Weights of a small waveform VAE: encoder arch quartznet.
Rows from block 5 of the decoder, named by matrix and row number. Each number is 128 + 32 x the weight over its row's rms, rounded and kept within 0 to 255. All counts start at 0. Numbers have three digits each. After the name is the row's rms in percent of the matrix's.
# conv: width-7 conv (decoder.decb.1.0.conv.weight, 128x128x7), inputs 0-18, a 7 kernel for each
conv.79 107:179104053072158173177139143113119120119119134156145121152136131052085130192117153116111126165190186141185147104093056086096085133146114188086098152125078037040124102205152147153124112172112106106106159128132135058077162206116085110142182168151133144080130137146139110150127153136105117131129141152171148111105107048108157185099109083021144109099077184151136112076096157120122146124139147124123121103
conv.80 068:068125164156133112136081076066063069071090148089088065170105135100123160137094115116148146089139142131101146126142114104100123107180129179121192153163187139150157169157098099160131112126152087115145131139117145169146059083145147080157126079143110135127155142149165158156149152135127145146138121117102131109094135145089103177095083127161077086132114127106132133154152159113134137179168191188204174162
conv.81 105:124118152155213098034115151151147147127104109127143092148129222138156132137103109143144163081111080143186067106125135152124094141199120130096123115172175201166161110063142038125150175151103146142180112134071114136171102112028118157129134066131123197133132112118131142151140115159091118122149144148112161153133126097120114150132059100152140098166108160097147173167066150145155160124112125129138146118
conv.82 096:161176152143128136111150160157161165156169108162100122144200149083081129124134138153185174195157177155183091106107123130128112109079181137171116229193176161168157118131101144061081076097054142138121152121131121122109172149167136168082093138099152130161127117130117110124136106110110096142154176096113092099090096094109103087130100151085161148105132104133092093094152130172123158075101085078078064070
conv.83 114:153171151157113102059132140141140143129114140130092172081198089068130101128107157092227138205128134115151107117136136113080073131126139098162123121160080108059097027088119152132146148140156174134107150136181067124132115119071152141088104149080120087172118130107122115131141087103129077085081156044127078110082161129113143081090076117171126118111142144171143110097130049107000111116128128113107124142
conv.84 090:137113154172174164160157161181175194177162119132097059074106128075086108119091143121106105086075069071081169167190198189196167093157153151122119110134131163171165116110163111124143174182180076069138145122124132133126123084047093052158176108108126152126163127115113117134145160164114100148156170108133151170184181136095133110123115120165091077080107097100131147136146148139156173108067082078083097103
conv.85 111:050102135077147124189124129150127130120112108183089109104127112083086117155092089133229112117131126131098125162136123103082085146089168138130111089096107079083133176149093127141115135121178059183123149109154124229118109120118163120198033172099146099109078071115130157152162173091100077149131141075129146129145137173000139094195113144154047184086115119172148160073164121134107138100112113124138140146
conv.86 082:137146134118094088110111122138153142130133118122124077112134146119066096113111116127137131140106100160162085097113118120100087104082110121101087096179185164161146126139114138121119113105101130111080120103101117130078107106095143114114095132095155166156118102089094096110119116112106078117136142109125130122118093077155157132165125102125140153127136136120142106073086116103131161128143136137143134134
conv.87 104:130142079123126153170110093096091108118119072119130137130122090166113151142118173090100128188144176116114166145137147164155164123100166100136147121132106073138141121180159182074148096120158204076093158104148115059066173135150123075046169156096146126137135154146135115107113062138143095123087085139128075135121157136188100190069107119136142112086068079057088160159172167160147155139141122131121123126
conv.88 098:124136109118142074143120112115117114131119183083155137203093199129157136120117165050123166095188176128120113119113101088096117090230107109095148009111109106143124133122158092168145108101206099128171101138144077083133102138161180080125153069163115127133131139161148154135134112129132163139114125129095127111146161169159118175089089153185162142162127143100191107161122148121121062137120136138114122140
conv.89 093:120079108144137086117127119116136138136121121107139089164116152100113133113069130081126216136145158117141138138139163146141150087188119133084136077103111142162137134143171083132136115109126095094178120109079067121178162142131161148119163055142129160135172140146134129138135107122071083117116122141104150170145180152142157201142171131167156120147110147085172141163126153094111094145107138128127127131
conv.90 112:093133157100089144140143128128137125135128083095114133164076165158140110128101177032082132108195157108125101107114097083118124117168083146085182073130125099130173125153115094144110091134174184085140117132149054146144068173187141055048137097165094119168118124145145135137143047135111108108080149147126135129131145112150090200039106145160177156205093154096174078133112120101148123125115136126124134133
conv.91 095:106129115113102117115124124121090096101118123094130118148176099104158167156137113144176135084141134105154144144134122100119129154145110129130044181113121074103140142140079117118112061177084114176157125161135083123099090146197185182136086084140098103187115119123135130121110107052097150169125168074119134108151171154146097179092082156161148139174147152146114130141112158126105166150146160174173162131
conv.92 100:138167176130156083123134132127131121124120086123155102224143198179111141135107116085149162149169130161097116135122121120114112180115098149069157084059138098108079110143115127146106169095133181201157157094105143116088130139105150084085060092092128138075106111117109126121111075095115131151168144115084112085128122159133107132125141137161128183174162185141183131117128157104163117123131122128131128148
conv.93 086:122112094111074083155105095122129134132131123119089091157125074110077135104064107110089112137132152122091106127119144133127130075098144121108103096158151149157147148177142160094124117097142143103141148078140150040062132101133099061089143107110161126147120113093076069116140106096097100130131133141106094078086104115182133150124104142103152138136138139124133130135156156143157165146140139151151138156
conv.94 098:050099067065127110145135140130139143138137122137141140128089143136098098114120124093168162182208167166169103104106111122110099127064069137086174125067122089094101152211105147115076131083085140134084061104120151164141162215155132142131125143197126136082130132134122121113118125126164165120113109112115105097124115144167110174145178102066104129128091128124132110108126154130155103165152143140142141138
conv.95 113:122095094086126126143140138133136139118138106143109161087215142056158063175106117104136063114089137147135149136129141137096129127097120121101080152150079129043180114147106134146113166120160111190088167138105071084101088158161168113094034134071110137196108127139140116109117131083174143140177183110169131183143125135126087075137004124101156157153140095178079109066129090165119190110125132130138118106
conv.96 101:139126136138159170097102102085091097088085155105194119159117213120144102182128091094106117087147107113157118110096106121108091119174048209148115172161142146137168145127151110183103157207109109144150134199117142088112051145101029114155139096138065127137134139141141144134139137150144170132154160145129129139122100082114124149087135144133162153212136142162170136159097139131143091129128138125144141139
conv.97 096:238183136129079054078122130140141121108109122151094183153180144130129166126113154139148144149062097103082124127115130103084072126124187085092114092168135108094084031062146164112186171130158190137149195085128105090124167067133181134086123142102188171200111096107096130152150101111115087177168182118143121149128127155072095092145118155143155157105159123102118121107177094154126148131122129129135142135
conv.98 105:125112053093088151185140137143146117113111106174117073189116168133082173191146159063155166112060107118130115127139137089092095162098135177128117094171154109117079157169098119079093127163164157055128158128151078155160179112150160145102208160129137108191134116128120162176174076133110132168116175144145164169124138113063110190142166167151067086101138149142152154147131204112132096114106103126146149152
conv.99 114:092119134134166166140129143126131121117137147166131151138122145136164079149144085227137102126176133165147161155152148136130154176117103177101111182111102191133148132051087150137101191141108068159086125165056233165145074124088063125169108152156069163080110122124132137137141211140156150103146062170158136134108064131188141145157106148149166126177131141170130141152141139127151114120125136121128143126
conv.100 102:085127106082150160099117097091099101122125114111166099126077197219120180155151105086111111100137111150121126125108117137163149152083089136080172118076142060109068158118095147114122148098095187157151120083083101173066165191159126151095118117144138160118119118139127132100104070119127137151132114156123148133139105127206117107123136081178089159157116136090139143145082111099141011146150153142141123122